A small class-conditioned image flow-matching model, trained from scratch.
Model: 5.74M parameters, 32-pixel images, arch unet, norm groupnorm, activation mish, widths [64, 128, 128, 128].
Training: 5700 steps, batches of 64.
Rows from block 11 of a small class-conditioned image flow-matching model, named by matrix and row number. Rows with one number belong to one channel. Each number is 128 + 32 x the weight over its row's rms, rounded and kept within 0 to 255. All counts start at 0. Numbers have three digits each.
Before each channel's rows are labels from the 100 images, of 14976 (inputs lightly noised), where the channel reaches its highest value: "responds to" is what is common among them; "lies over" is the class under the peak. Only what is clearly more common there than usual is listed. The data: rosettes with rotational symmetry. In brackets: how many of the 100, against the usual share in percent.
# convs0: first 3x3 conv (model.decb.1.1.convs.0.weight, 128x128x3x3, standardized in use, each kernel summed), inputs 0-127
# convs1: second 3x3 conv (model.decb.1.1.convs.1.weight, 128x128x3x3, standardized in use, transposed, each kernel summed), outputs 0-127

responds to: earthy (51 vs 14.1)
lies over: backdrop (100 vs 56.9)
convs0.66:075145099091126171099137098179119125143000172109132133152127126122135132174151081129121122111124127162140083121154090144142151127114100138133136130134128122109101105149146122121139108157104100095125095119103182090129098092105122155147129166182096145148116130255133137155179101122142002121121106120131137120159142171154130141176144143146129136080120154148097168118140110127128152101124
convs1.66:158110136110145100086123123078112083079245106060118113118156111072116110160117150206166173169116146143139127131113152119160099126093187157104113119136148118190142107142135125115145119137179158118170159124138139095123166094137196145122110133136114170152169093042110108114111128141127143180149146140081107136098132077141091140115163123118154116171173204170150116110205134115117188156123

responds to: vivid (100 vs 14.7); three-fold (30 vs 12.1)
lies over: rosette (100 vs 43.1)
convs0.13:020092151113115172127133137121138120129134146140129124123136124139130127146140112150103128151156124098160110144142102255128134144114056132133124119117114102065169136126150132185132175122121101121119120090116132245148137109148132143140128131133133046168108095101163135104121127124138155110148092130107101120161138109109157131177110138114123125106181155135117138083147137121104138000128
convs1.13:125108135146098124121086166140102108090107142133122121084152163164138167112116124129105112135163101125126101124150138031093136127221069126162099124139113127136117117064119123167133126104074139123119120137132108000083159122074139129140173132168178138138170122094190157129159135132117126106162153142130145123098206167118103166095054116164103135150148099151118086105124157186139130112140

responds to: pinwheel (88 vs 49.8)
lies over: rosette (97 vs 43.1)
convs0.84:090126146097127126057150078101155083077149106127119111113130134051141139102123112121115098126094106148163093103122127140133127174113051132169126160105148087123185118142092063124110116103138130163149136141135094099154158137182255171202146139183109144111142111072116109137082128125134113118086157096193138167089107079154163141145145095120117122123130159112154164161156169130151152155145
convs1.84:096085114106140090161109188147115118126079198146109110170131153078144140138126144180165141166131086129109193163116129115120171084125172115077147155132124159121120118130178185097179191180097107100074140121130064180119105070117038114174137167129157132103145125132126115177139128108100163131120140100142155123121125132109129175159161124161146116139124201094096165114124110192081139209142

responds to: dark (53 vs 14.3)
lies over: backdrop (97 vs 56.9)
convs0.96:107119124081163174122084081159127122085087180123122131121151115079145122180133172157150114061139113117195110146089064118100091092105131073103086147128132140206193129136196189184153133128203138128097104118126119111127117167084116115083136112149135098135119106186093134151077102121125114147087180173119138107161134120120118100024150136144163113131125181142108141141121153128167168126107
convs1.96:139130105103119088132097127119065115085135124128098158106113117143164141122125139115131166166134138035097127128139108141160150085183124170119172144104106094017088106160143049088151108106060121169154172105116175130147122172191110183120073125157170142123093140126148115172113174120147136128147069169148154142147067183164140136107159118105071153142098132106163165137095154174100130094136

responds to: pinwheel (84 vs 49.8); three-fold (43 vs 12.1)
lies over: rosette (98 vs 43.1)
convs0.85:141091115099137153074147095095115113051070109068104112134135167089111105151120083106067125129149134181167140144147128129179172152149094114130144136128127139127140109102155163135169125141131103163155153129122130140141159104170225121152143137189134112106070102128059078133127146117079132133076156088151074155079118057148189148152139115119113075107141183122169135163148113222138130123165
convs1.85:109171170127136101111060126154147135115098155152146131102081150140128165177107091132154082104085149071136089107115141133121108119123188134148112128155133097101148131131117092157083154164111148108133152125136066167115107125089129119125039136132071140212117130126126194112117170179224141090114114116145144146146140193162126113115102155092157184185139114119076153136049187080142125145163

responds to: earthy (34 vs 14.1)
lies over: rosette (100 vs 43.1)
convs0.55:132094162143140120120163148114144116065155120130060173071151058106119104146107125123111096119154164135117134114082115124120111104118135112091000203117142144150134136126121116092113178131159161169061149162144095135102142222177128131148184119108110123141147121154080144111131237110143144133152129134119139087151139148135113097128111119164139148146122142133146113134121148162109043124125
convs1.55:065184070142136140133089092156067083113080110142108111167107130133170121149082055168073085086122107066144092083124155128116078099171158138087206175075141144135128085087141102123105106196137131132134120152106113086160081080132152104147109130112103164114098104125121104115125096109143117129177136125077115177102142105112135133141146091066153064086115111123089127064154101172135140109113

responds to: dark (60 vs 14.3); three-fold (41 vs 12.1)
lies over: backdrop (97 vs 56.9)
convs0.98:161130113132123135180070083170131135167126177114145093110101105095125123126165142147149131157081167164113105156067088150118105103096179159118128070145142072130106156076147165108141110118173154151175144163131054133217103138169089148085092143080082136121129137159175128134157136168201047120127157095096122132102142094066108118141154119111054130146113145137150130118186151094162110101165
convs1.98:100143144110166095067125122170129175130083104165117130144107130209169154113099073065135119153100182164129187161128095094104189124150099131162189159135175123108084115175074119134169129155108110092118140106164170123130179123061200085151132170149142086136127086135130103119127091109168154084092114168153136133128135137126148029156087106107168141116126127136114188113127145147152103083145

responds to: vivid (36 vs 14.7)
lies over: rosette (73 vs 43.1)
convs0.53:140123107141206156144128167072183085090161107142142140175130171130186154100120082208095159137117134071093124109123155155142190144114151137093129140127116113131108091139178088157135089123200144123145097075141057143110146085103104139140110167136084185103139139072171120144085133163112096124103120104137090079120134169094093102204077174116100133089117130142116118206151128128124140092105
convs1.53:155163076112067117075078132157149179081129173148139104118130160109146122107076124030197144176168214124143112177143160216113059118140097178140149157124087147151127121130148166146165113170117112124115190175131146111114139141135140140099146099159174103152147139136075139149103153106101155176120115106097131152117113141155108125125204064134150089147102141127122156080106144133099135159130

responds to: warm (38 vs 13.9)
lies over: rosette (89 vs 43.1)
convs0.121:148062109144115107130204088157144100137180083110100142118122081115145138171177107126000106160157220164143133081116171123146176091122152015155122148098095113121110137175141117141148125133120179152106142110106118170118105129161095152119131134175108122120094080135082090102127185138116137120102177131148111117109166167143142143141132110129107115081132118149194102105106130105159142155138
convs1.121:103160144125122127132133171126110124112106116170164080092165173218098125111080131148079114127094111104066140130132125120116121117174155213037175103157060150109113135058077119182087116184112118121107118127142114120147137146103138086152112125137096147140134144138112112148087049176137143122137097102146108171161102040148093186137081111107108110117171121104098127105175158149090158104126

responds to: pinwheel (76 vs 49.8); cool (55 vs 14.5)
lies over: rosette (95 vs 43.1)
convs0.9:027118181128128112128137144102116116159109109124181167158170146098099107126162127129186088193149153072134124138083062157031096120121088147120108105099059105132108087068119164137153161145128122106163169120136104137136122151185094118186108105127193096127149122134162176133129182133152123124152140120169143147140116118105160105165084075105063125141102083142148129107162150125203149131124
convs1.9:231134114085114158136158081146117134127208159133095111151120085092160107177109131173127189078125118177066154108211167156182107172093095136120160132186120167136213166150148160118145141128116148138104110153111088135127096143108173112135172167130083154157131139152119132126115112105125138153104131117076101086163122145118153078161148166150165150139102182146123160107139069119083082114143

responds to: vivid (36 vs 14.7)
lies over: rosette (99 vs 43.1)
convs0.54:182096095107114133094129224136135117150165137137116112232105136156165120152118131197156154143137112152129086140160086136200163075103175119118109072132169116113084141141123106114107127161163121098129074104103088165184105106081166152141071122179140172102139154082116124115133095155104138183084111096113073108106110107162092087179101127077121146133126116151151151162166086076102142134141
convs1.54:066143056112155152129044155154146181096076126132172118075137120114128109116150110119140122129151081161102137150102179152104102099148085170118131122084071130135131098082153143136117091116156139132090213198177130071096168131160119136118088117139142124070103093126122121136105127108159106124147144128061131176090108099104128138096162106153143014120129146139126148096096178094076131133171

responds to: pinwheel (82 vs 49.8); grey (41 vs 14.3); four-fold (33 vs 12.3)
lies over: rosette (92 vs 43.1)
convs0.51:209078131147189141087163095075149103190211092151142078142146101167108140091174178106161117092105123119121166083124105085123169118153173149106112114090131139126128088092122071115159115100122079132111140179132104173080110115164145129171088133137080134098161133100172125132131066135109134153134126156162157132107152162121104109191169045109152132124106089123074147105115157123144147198123
convs1.51:064136130111144141139123149177160185115046124117158151102194174071118141151105159115117164189134122101121148165131154175141153171133091195110137124125071122140124192089153189114134136130161090114127123093105143142092146140154143125098115168076124091112079051135121156074129125151091103080114109154097078124096081143130144072153066115139067042173162101141137128109134118125140116116125

responds to: pinwheel (100 vs 49.8)
lies over: rosette (93 vs 43.1)
convs0.83:163128134085155160103129119183165130189124166160165133206178114127110099152119118131171115239171115152142158147133102105122138120143062130096128095117140125095096112130102138110120123130132143099065094124108144132122106078120216123120145129091089116072101131209061154161147083165136068114097130152109114077096074116179124120138104135140122120117141116204175159142168105131090097128112
convs1.83:148131093141052158139087086126086192131149114159134142106153111135182133096148067155112152113199133139139148096069105139146153098155104158118102120114106132120131144115115168137126134159134152046101130111158142158130074178106119093130151075180148189118156109134128164128126112243065129090141112149137156186104149112087122084120071155140116166132092106108212134092095129103146130140074

responds to: vivid (38 vs 14.7)
lies over: rosette (96 vs 43.1)
convs0.17:100136157165123141149097169141145074196155089169129126127097143095119161110159125106118103174074115112157088118070118149079116168118169127123102139110139106107205144151129111145134132123047148121107113106148116111189111149127136114120103103104086142088165101086079060128076187125062169143151164169122171178107167100157121129134163192119065096082142107102157111182124150138114177147191
convs1.17:146106112076089135097089068167080175155102204118106070143112113162093079135098115135202141146137179147062179070202105081155106116113099122132156151098086110143109111112124198101076141148166092036170122168112097176065120117140146108134126125109153097130109125142146126093107103133140100159103148139111156115145148187129151103155128104148136102152116144108099107128125145150154102050106

responds to: three-fold (45 vs 12.1); cool (35 vs 14.5)
lies over: backdrop (100 vs 56.9)
convs0.24:092108130124090079129070100096090117143192102147135140144106072140124118178136109089128154070129132139149125121151082135154111173085185145105132121115095111124150128132189155137144138102122130113136091060138172135154130103125160131143161126152150119117104138181162127119136109125168234126177148137145101145255095068136137139061154137098149127142089099129134107107089101139143104073139
convs1.24:089089150188107199156147094137089127121060100154154084152145131116139140123162184146156125185133109110123144129108164139089143129178123151148147104126094153126115124090068126115084083195119160127169155140129161148069081107090130169100134075149150090092160099125087110109085144087112174099117137111136095129038141105121083124102103072168109141075151161140133209157129168154154190131136

responds to: three-fold (66 vs 12.1); off centre (65 vs 30.3)
lies over: rosette (94 vs 43.1)
convs0.95:163137153109112159160142108186136143155032192110147088158099092173129145068153121130074102130101110143132095104145203152109116172123059128135112088120096126105136161125094102178123132143116091110139126094181175136131128118139185108148164146123128099080133162163170088104087131082089030113145169087140155149126106103148144131159114126124128113122125110215089169186188098143119118111139
convs1.95:086111095181077143148153108152111169137099091152103113174126186161105151122163118135100108060164158081107146138130090070141062169138153078158067182138112130162151104076143161147095133136124118137114113112141110180092081139133109136169145115102156134145179126130146191132167104154156122168119128098122176080111188132130115177126102153075093103164072123111096177034106147101105129167083

responds to: vivid (33 vs 14.7)
lies over: rosette (89 vs 43.1)
convs0.4:138161108155145192073162115140167128132138114135140138160154134145103177149104136150110136221086118091165128135148123189164117178045096130098094086131131166139105125142132127161116137119080202111051107098121157169114166086124137144119082146124200079141089087098112101110121120123074164160133170118055104136160139098149094123148121156136092150118081138155165103098203116073110089133124
convs1.4:131123136102090104124055162129116136105136137109088128121134116104119141149101172139043096081108168131151102114096175124147140087183169133157133144174058115107089127046145147133151091183153092166123121100095096135162161151134132089089138146128045136079152160141135107105083131130083131108139114135164166108190047121130105169088120157132151143155145144149145173108138046145135107199081

responds to: earthy (37 vs 14.1)
lies over: backdrop (98 vs 56.9)
convs0.79:062121143121104114173119122174175098174062165183126120137091101093049157140146095115153110090106147091148154090115106112076160129084147139115091172109117150116173136141106138168103144094148143130101095156140141131118090133069088103105076170142077145124101093210124122161128141143160050072138152145137142133216136200120151121161120148168121139165152108191141116073149140151129130151092
convs1.79:137111062173116139139136125127103105115191109120103078130095126065147032056122135108096111113149170166127116120157119094138146121164106179123103130152131121149158126152127167117134112106158144162120163111142163122098154181206191178080162087101159117135174158136109095131103127142135152170108032115131182158064124083112080141085105102110088142110077135158119135169172106111180160117141

responds to: warm (65 vs 13.9); three-fold (48 vs 12.1)
lies over: rosette (96 vs 43.1)
convs0.125:105081096151118093163080063116080125135097110097176089196170103160140154134155101099153120130144119134114133149135113145142144103118141166137120164128167140125138158140157088138151141153149105118160094110162208159081130083147232155146150122154109131094079164177154134178138095124117051065118142099108157124108138131099082129106124107154182116152098131040093153096072106173144172127078
convs1.125:109197144118168156052144174117148107116155089136104172054113131064109140101113179147101149168098103149102147123093095184150101134130173125071178076144175131154102159139104119151093154097097144152094134197102105096148131143133090153163138138149131152121143089188121153107134131149110172125132050130136146117155102112145129068151156133138138115064222105180195149120150128106111157147158